A small multi-label image tagger, trained from scratch: 32-pixel images, soap at rate 0.0026.
Rows from block 6 of a small multi-label image tagger, named by matrix and row number. Rows with one number belong to one channel. Each number is 128 + 24 x the weight over its row's rms, rounded and kept within 0 to 255. All counts start at 0. Numbers have three digits each.
After each channel's rows are labels from the 100 images, of 14848, where the channel reaches its highest value: "patch colour" is the nearest of a few named colours to the mean colour under the peak. Only what is clearly more common there than usual is listed. The data: views of escape-time and Newton fractals. In brackets: how many of the 100.
# convs0: expand pointwise conv (model.blocks.6.convs.0.weight, 256x64x1x1), inputs 0-63
# convs1: depthwise 5x5 conv, stride 2 (model.blocks.6.convs.1.weight, 256x1x5x5, trained with AdamW), a 5x5 kernel
# convs2: project pointwise conv (model.blocks.6.convs.2.weight, 128x256x1x1, transposed), outputs 0-63

convs0.221:151125161128124137120106139131121075108117129151127135084118144184110137187160107118135167127138107154139108139123127160129144116184082135130134159097173125132132083137142148130166160134138119
convs1.221:125132138151142135130146167141149154175150170135147171162155138148153153129
convs2.221:105134131107127130136131147157130116194130179138133064151124132133119117113123097147123120147150105113131149199123126129129165108123135099115137104117114087144117085149133081116145101087109126
patch colour: black (87)

convs0.201:112134124096114127124109096137169201162165113125124106113157127153132136161155157139154135095152114094132114119104110132114122072133112145157166134121105097150134105101139156093122114120153093
convs1.201:110110164130117113109143117098147122153129141143137203157140105088144126125
convs2.201:123119142147168079180127148129090130139151139171127134181114140148139079148112129107145159156131152113089143135140109124129132144116153187126100105115163116152142104146165062153140159105139154
patch colour: blue (39); cyan (29)

convs0.165:171082124126120133089181110105157110118173125104128159104140115098171101109135141123114107134148106118123134106110150098184098133144126165107147148112122129093140111102125179118105106151113129
convs1.165:108134140133123120147157161148139153172174147132163159164147113125164148131
convs2.165:122134124135127132133114172110128175105155147140101071118132136123132129095146096098108145111112106126136078109168141096147097104100151123127083123136159159144152186097133178100142215132126096
patch colour: brown (53)

convs0.214:105147131111137148155116131137102099098113105110121152152121174116109127125087130192158089153143127153129164132123127093105087111133117117151185125163100121143124095111143114091127106111117086
convs1.214:113131123115128145119129138132126129176187135104143178189131128130150133139
convs2.214:147133093104056144080110126169094137138137156112148083122121118119140081128123089140148117106134117133122111131113163092139122101165138153123101131128155132112111100124091154115107124101153157
patch colour: green (30)

convs0.98:142157130120114168113118163122156100117151130117126129112170126131123120136124110112130164134137155114132100091132175104128149079073116107099158123149146166110122129096115185092120081109148110
convs1.98:103125136141114108122147141132123145179182157141145160177147129117148135098
convs2.98:116087133116158115162165107153110110126137141126123140138154135136173110141113110104130122136109145162114138103093146133125129168126092150112100161145090123138104114107116132134094141091095125
patch colour: brown (54)

convs0.10:132125116114115140112170131116113094150138108113124104150142172150122109113102163100077184132142149113113117116121127077148164140114124137148154156123154185115127150083130174129129111110140097
convs1.10:101146151123127136137163151143146158179164148146149163171135128131145159123
convs2.10:127151142116152153137146099103107072176149121149106104109116154141153140080154124138155140071152130119131164144114109158112138168103076155121122108110092138113138102119160169158114121110160152
patch colour: brown (58)

convs0.196:108130152139095111136159102045148123125165129129130132115159163146111135145089143107135188116158132137147137122119109095093122116145138118112137085120111129114129071144158146089112115127142123
convs1.196:138126146137120136128142126125141157165185138139128168186147101093147119124
convs2.196:135157099122146116104158157128118123147104088130126071143143118119187123095092125163127119154152140132124125154166151121180143136085129109160114148121116123096122078137156129121117145135132139
patch colour: red (42)

convs0.73:155100138121077178109126119147045130125135123131111118086108102117147122127127129116106135121136127130090140130129168091148122157137171160096147138136155106130159154123123155101090111141135094
convs1.73:150132154153144152149137164154152155136143166142153147165159141145167155135
convs2.73:112134149145109130094112102131111083127138164141144118126115124144140174153139171123075140112160115111121138157165106161109138147126120115155100159121124141161171136122142154110141157159120153
patch colour: brown (56)

convs0.148:145130155154116142135073133130099162123102103135123131120115144160170099156121104097118141169170082133138159144100090129120121155116147123170082109163096130109116129101116107165141154117125148
convs1.148:119097105095109100101128097102103133140137117104120128115092107095099097086
convs2.148:158147161150129109163148102130132108153126108140162157134138115120144138165108129136114128154154131128152112156086120145131137102086152152183125145167159136108138098132096070142121125107119087
patch colour: black (60)

convs0.121:137119093135134129122104145117112096132120119122142145137154157116135125127087114120123097098104119193142148101115141085130031117114117110170157148138136103144091134105126122113143116104129097
convs1.121:134135119111140118140141137138121138172180147115136188176154140120145141152
convs2.121:109114108094109151118102176087092158151147154098185134109162100124155136139148116143128094148153118154148100163136161144142119130125125084115084086162147176104156118100108130122161129144164130
patch colour: green (31)

convs0.29:138094101128187090107139175131140114141100127098117105127127148125150129130170143155121113135147140110184167118107096151154168117169108107124153117122131079143148113142141120115085115096116126
convs1.29:124149149157122141153149160147145155145150148155165154151168147138164157144
convs2.29:176125114128147112163089100164127107146113127132114149098080151152114094114123094200138126141126076158141120086126126115074094134128128145118113134141134155158117129116083089120131091098144143
patch colour: black (59)

convs0.209:197173128107171134118112123119126094101110113136123159134147189142136131122139163152109106097150126111135124112093127149144139100148081160085151110114140126087130143151137116095108149127108114
convs1.209:122145155147133131155140164145146147148153160149149160177160142154149160138
convs2.209:150136133103181111107165164146139133136125172104132143097163096129117123149129104198134148138134111134149115114118101094137103126112145166099124137052088122144092089096158154152145140134146139
patch colour: black (61)

convs0.244:150166142105116159119138128170133141141187124129104114138139121116122140106162129154153187129096132170154119119125161128181125095116078127162095135126125152137140117075159117143108111114125120
convs1.244:131132158145110120102146136121143137157174154149140172190142119113140153118
convs2.244:106091149132098148145084136108169135150134156119144142077087124108097133142128150181117137101084130119126157142146113131107115124120109131105128113116166130183123166131127098152138173135122131
patch colour: blue (48)

convs0.40:129152132103113171087097138120143088148157134117128099125126137123100138166171105165155116087149118150124108161177143173098105097137124148134177122086091118117120146125114138149128142137119104
convs1.40:112088129115097097091137125082119144157143111124142165148134089094139141115
convs2.40:140113169144083096117130097080122140180152151119118110170122094099124159146133147098114123145102125116121131107143114117146130130144131094134152136111103141122173134101148122107134127105156160
patch colour: black (54)

convs0.238:080120194141136109117134134097096088141112143124148164122146141142144105179108149122090086119150146098109131088112127074105119153122148122125141104128103101114095130133104169103139128146125126
convs1.238:130122138144117146116146137116148136174179134147143184187142122122137137126
convs2.238:148107117143127121143074135133163150156125123109141131105084123116117150144105139135114123116101134085128129136149124166091154099151134157148132095103154105171074135108111094092142114146107153
patch colour: brown (67)

convs0.18:142134102136069171130104100116113147092127166161129142147134145135146118154164097093143143113142103113184103111120131135100103115124110108135163109140150084114147119127075131101109110114087132
convs1.18:114107100086072108132140108071127120150142147099104134123124118122123116098
convs2.18:130176140149116145146133157139115138121146125095116106136169112104151141115086104176132113110163145105116106131119128076139132085177106117196078120083100131131105123151098121127132153132119150
patch colour: black (57)

convs0.128:115120136167125106126128157128134144121104118126129102091139130150111147070100143120141124152075161120180088084110130148128131139137140107133164115152079118085109092152084094131118142121114119
convs1.128:129147165137118164148154162141152155130138130146123128179166133142165160151
convs2.128:119139168165127104157144160148113097140110104151116121121103144161118141152128093155158114112166086132169151128167156177127120114087154132161136150143132125099157124099137141122124102116134124
patch colour: grey (45)

convs0.22:160125158105133149116093104084115094150153104116141166134176155153107101169132131123125163100114142124103102110160107078094135141135169128138111097138114111135124115123103170089151131143105112
convs1.22:139123155145132131114123122094142131163181138145130166195106129109144133129
convs2.22:142130129143172109148158165090128134160084105129159086163118124156141126148122145136110112130141110084128127124118101153111114157124110151139159152087120111141129125127171136079108132161101183
patch colour: brown (80)

convs0.67:099092108129158144098088148114149100133130149158136132108173133090078128127150146138126126169132145151156134113161171119107142074110109157146120119143110160128116144116097149117187123142108116
convs1.67:133116129142129126131140134100132159183167126143157190176140116130128137119
convs2.67:137122065142118134171118094091081151150167148100118161124141127161168142116113148129106182126089111118110099084132140108135094111115127107134148137136131105121113129144167173133148106158132122
patch colour: brown (54)

convs0.198:127132129144149134145136127153131118086134106123121136158101134137109109125121107127135116087126139198154157131116137105105091122132073168121166113120148106141117145129069065100154110107145106
convs1.198:148138126097126126140140138123142134187175133128135173181133115113140151104
convs2.198:137127135092103137114128118131116152121132167124147168112157087129130113143164096124100102144148094134141125162110120101130151131121111107141092103136139132089146137116117164152165123099156163
patch colour: green (32)

convs0.144:123119132138159132117146093065128111172114120124114125131150149158139131145117110088115187114165138077122084133109112146094104129132158126111135099136106115127121119205133135103108133152138127
convs1.144:131113146161110115115147137110147145164169131157135170195125134116145134122
convs2.144:141153087161165155093099146130137121149079116147096074139132156154173141125109106103140075131158139127118119129078138133164133107112139127143136110106102117082143094142105088110099158102137106
patch colour: red (40)

convs0.9:115150095110143107094132112108144111115140133121107141156125100124098134118090135087132141103055145128149105129123151161144153134186099136163169114141116115076146130140098127105165140147138107
convs1.9:105116123134125123149160159129119162173174149114148171167133101140146128114
convs2.9:115149154140124159215175108149139121105097128113134134138158144096095114140144122120171111098165096124154108093122137090114084132133148125140148145145140098126134126105119135145135136139082121
patch colour: grey (48)

convs0.161:124118133147144102113118143130101108123158103125130140136153176113112121109076113132124075142151130158147146085129125110109050150141116176141144164168144098129098100090131114120139126123123106
convs1.161:142130104109140135128143160146124135164188151120141181175148131130143135133
convs2.161:124120120107101174071116112156105144136129154115156144108148144152127120130110121147113106122140112105160066157114154134098147120157111122155132165140138134126124070162111128137144130097166112
patch colour: green (31)